Weights of a small image deblurring model: arch unet.
Rows from block 2 of a small image deblurring model, named by matrix and row number. Rows with one number belong to one channel. Each number is 128 + 24 x the weight over its row's rms, rounded and kept within 0 to 255. All counts start at 0. Numbers have three digits each.
After each channel's rows are labels from the 100 images, of 14976, where the channel reaches its highest value: "colour at peak" is the nearest of a few named colours to the mean colour under the peak. Only what is clearly more common there than usual is listed. The data: drawn branching plants.
# convs0: first 3x3 conv (model.mid.0.convs.0.weight, 384x384x3x3, each kernel summed), inputs 192-287
# convs1: second 3x3 conv (model.mid.0.convs.1.weight, 384x384x3x3, transposed, each kernel summed), outputs 192-287

convs0.289:129118219100090170132105160141124097127134113162134119140177196111143109138129095157148118156107153102123090104115097109056144117094133107155161114110137128120116138109144130108139095110129167139156122100070097127145122125124120122117116164101123136132121126117119141128110141133167080104
convs1.289:045100134115129150112138107135079115170129110109140081155127145155163130138147161125133097130109144107123164142074113149129144117154111145144147090149119126152120096148129118102147135112092132136125122078101139072134139128158104118132120135182104129092108151097121108123128134136080228123
colour at peak: grey

convs0.265:102171114108117175102158111139082151125149157109106129142122138142127115110187154147108144084140077140167111116153099138134118118146117119121132100205119104127141145147175196104158138173111141123147156111153128128110131136110168147099129158160110115103120091139127164083113122103171120186
convs1.265:106080136101125121146137117123152135137156119125125101125116130146127126108104045116155169148115121141169138153132136142113136064141164164149107180142107116117123119103120131162098082085146103133149109114067106085125127149117110137138153129110103114129125133083104115170111122153104088090
colour at peak: grey

convs0.36:124165135133143116109117105116138099135142170108128101097129134153130167133115129132103104149129103149099105142119129118114114162129162173105133081165152124126129123146154109143091106138123127102088163068168111156142143168153136121100153130143121136145130190118102193133098111144171142127
convs1.36:090073112123134120162117133137142170127121096154158133139127134113157089109136085168109163146104115113105155114126127124124107102143126088110125133139085121158152100145086152093176113117130139119158130197119136151139110142090129103096158108085152104140113124126133132081126136165097095111
colour at peak: white

convs0.190:130127144177134117135135123108110154147171162168116159134102156159172135130094159124089136127128145102067126083125129166101123184113115093106089087096160165134176094125130113133128122093130109104103134103170189135141186122156142110104153188147102134092143094150149144108098144108151126116
convs1.190:172120133105161123120109129134163114114139094103144119106119158163120132105164119092151137135151097147159137189140121109153144076148115141139141154137110102131113129131120152097106145151139129080145105122111118159141121116106095136107079124151128098140098137076129109151083107127114159133
colour at peak: brown

convs0.281:124167099113117148111130071097092129116109121149101122170132109142155127139141126154095123130138143160159135119168114131105102119126106123149125128208061131113142152157106148094123139130109115127107187113101105103146184082126143120118130122150104113108149154139141157134077119124099121129
convs1.281:104050136168174106136155126158131145145139152106109124097090134134099153126143066159082168130112120129115157128087122128077162112119085120090151161072118149108129078105132136121140099098164090157130115159158164077109093119075139087126101138120196104135170114125150140130101135098134084120
colour at peak: brown

convs0.120:140140127125143179139167100139122148154131067078117138110118174115148137146146146116159100121181130101187125113084116139099115101130145149115147142149075159145109139123105144131182178176115116156127140113130114126101106084104138129159125165127128099135126108149105114144099131091098108136
convs1.120:100116116124143139124072115141136116116138196123121141129135125119155167087123097091133178102092129140175139099182119133128144102136139111122102113140140084186149115121169095110074093127186102116116125145123125119149132118106126126119127126193156119130131107155192141102146134156162130108
colour at peak: brown

convs0.231:116155117131100129157168181123106121103142153110136112129153122137168174120153119159133140136158169130128180123141122145162141175118136142117093091143187148148107114126117151148118168144123100084153100139104115129178118185117141167165166114142123116167097103107129148139138117117137124145
convs1.231:143120108117153137089117083157130157085140097114124121127145140120089117094108112066138128111101116121109085159109160119124152114127156110141150156158113136117159122151197126144157091106142126154118142110134149153099123034108092158107094141071124122112122123148098098129133168140169133101
colour at peak: grey

convs0.175:151141167149127104138108161138133132127112082144130096143124140115127109094127108108091136121135121146145163122113133099164148107111090125131092066166104125124137109108132130132143077108127115114127108156140118114099163134138115134142106149115129133099112152112114111138102118140124177161
convs1.175:182110137161116107119131089123146128146106139139165145163113137138142126110119144152157049096093159102085086144130139132090110099129133153112044154136098058120126112124128123110121149078114143133111112117129110130113139145141144125160114116184084123114109136255125131134133139115114173125
colour at peak: cyan

convs0.3:079099104104123107137161126137156126062123057106126122121148148087132151131138129123140141133166111089162125096085135097124129153094126124134112157092128139122125111103114125118148164117127116109159084135088113149146142171123146137124134157068157125112143117134139092142128138140142111128
convs1.3:126128112177147163116113082129092171117127101146153157137134103139128134156150182141145144102133124164121106124131149129137115112136114112149164124134132152157101122135118125135138068140078123126140111121130119111130095134158122143154147084161126145109114140141117133114159152104145219153
colour at peak: grey

convs0.343:115095111114102128161153079133144145127137101119096111108145104160160178111143131120137101136160140108138091153081129102123136110082144134153131138135084170152172148101160098134080113162136124122112125128101153123116112067075123125122137097145107130140147132103140128137116109119153112128
convs1.343:092150088157123107099191177119142125139106130127154131106125141125111121181089074102137154104102100112130192120155119135134112120145093125099117099114119083122142137159108138140165144084148109120135148092151096118155112135134174148118122139123202140123138096179129129139109146136144108141
colour at peak: brown

convs0.355:148141114148117158111140130127137126142126118135114123143144182107113169096122183117136100107140134117088135133116125117119105080117143161110102148155153147109184110124120159136130121103104111152114149124143121173122142157165115135167078145160117166123135150125142135124128115117156123126
convs1.355:108097116163151124169147135135089148114170111075151113128114116126079122139134090127130127151166130118121135105115103138143141157086138075156130108116079104163095125167138132139137161164194143120151153115109121131134097112108140151083148119144166109129150064123086132170125156138121137116
colour at peak: brown

convs0.263:125131102162158104134167185156133121122175149160074149158145110122101182114114164112151111127102169132146107119105139133111156162143040131101138108130110124145071118133199118147101109106136112110158115143089105155130155095107112113135132094124150138115107058144174127146128120133076142160
convs1.263:085124126130096156103093099100114116130121142122136135130096111112145084115150096118112157089124093066142155140187109099085128059161138122115144157143146164102157147104055113139137149138169137145097156143173158083141096162167109116113115135142095126107122166146124121116122150124112152120
colour at peak: white

convs0.18:127136165160148114137079141080129125131092120121191179145131161111120106148133164135133107139123169137144105143118142162118122148130066081125179037115128136133108136115112115109064138151108187146152148187115139128167159155142097109130128125118138151144145105152132084134132130110124136121
convs1.18:110139148119066125140155116134078108098131140129120106111140120126135118146147115104136112113112108141125121102078133137095103162112126221148052131118126154136099110149168153152130140101118081128122137017152146108121110118127129141114113150138128122116118120091063125129125088151112129182
colour at peak: brown

convs0.283:121134094111130114158121142126139114124129160137101110161104159167155073136134126135136149117145127112084130118148131099116121141108153119093162120180141146157117087088147090144130150129156152141145114128090161136123111167093159095100102137141107125127122105147093113128135075122104132141
convs1.283:136085102161095120114145144130143185149101104121133165124130135132103172144144098111150081145161157136142106169104114141121126106129139143094132148097141123072120131151119140094104110118122120143118150104162075142091146165150128108134108150133176098111132123101142136081112154096144149106
colour at peak: pink

convs0.87:162184158159115110130126125133130127129100156124177137170122146096153079110130195170143131156105164152107128130143141159191165161129166102152148070135157157125146142113118125154145152136104105142177155156096117104099146139158100140141149135164129159098127095131146137154156148157143136149
convs1.87:157112146145118150158179132129106169155129142136106122087110119110102112150094145128137090137132087141133103124105162130078117151135128135144118147113124107129114166133094190112116133115145124136076125082143136173110125122130127164136115134091106088180137127161089099085129130081160119139
colour at peak: black

convs0.176:124166097095097166124154131159122115134105157101155128080105156121106113158120124106139185174137076096143117128133129133108129118147128122130137109102116112140163067121156171125124115131139165133154113126123162107136137131156101136160107126132127123145152104116133101108085125091136096143
convs1.176:168167129143158116140132146156120105143102129155121151148117133122142147103085183140147090116120141153116095076137142134125115135092148095157076103082125141123139136143105144146125154114100128125124112064126095133093136128078162127176134116107115125152148173180099150139123115129083096160
colour at peak: grey

convs0.346:141116112129121157155095125109147084152126102145166079133116148138126135138118135134158101194119141125092090107127151145078148101134109108133173138092077118130088119131131124132093123120136175129119159132169138166120131086122130173161138101129109116116138133146087090118141111122162113135
convs1.346:096150119113165127118193134143121162115133136131097158119149174116100133125147127142176117093145143107153184174061121106160107115127162177116112148145180157121158123131160173111103115115092093121123129120076101124153129144128126126109106102162146159168120100080139090133130131122136085150
colour at peak: white

convs0.249:122136137153119070155110116112139111104132131141149116118085119131152136101119148113165136140140098112141164104135133121128101160125060139135157153105094103143095101110138116105098133092155101125142141112107135142146161063107122183109124134151141126131145129124123130131178120135161176125
convs1.249:082130130139145143111136146131106161115124137115132131145133098126135131137118083154132136104149126148124109176135145086199137085144146125129159073168165116109159124136121127146127132154104168110093093179152148100152135134135149107116106106125093118124107119162111119136111185170124110140
colour at peak: white

convs0.224:146051120127098082084143117116135116160110124095139160123144110159121139090142102109133123146109107113137124123130147120109117164137112138134089113131163118105159147117156149125144130095129163134140119118109113126105118130096139150080094158116135103135101149116132144143026178123125056125
convs1.224:143155154158154120140122131124107078150142150123132158170174134164137149131107138048142070077110121117110108166126145161128122154129142127172164135131138118162141133147093113135110134118136136124133147108130139140099110143114134157195112150138087168141109160111132139144182147128102125167
colour at peak: grey

convs0.112:130147120130141116155126089125146095163148136136107163117116076105119075166134123117150171163129149139081123112123123165151140163114139133106115179181170173163163111120090120153138124136117134137098124115122099141137120127140111122155137111130162128168147099152153131123137132111121141141
convs1.112:112030134109109135130138157143149181111112135123132118139127151125150154068128107149155141136117132105145138138144188134121135108120070057143119134112138086130108139138154134124106113116160088115128135189119107099105155108153122076111127172069129136141136173106142163074111138148130112121
colour at peak: brown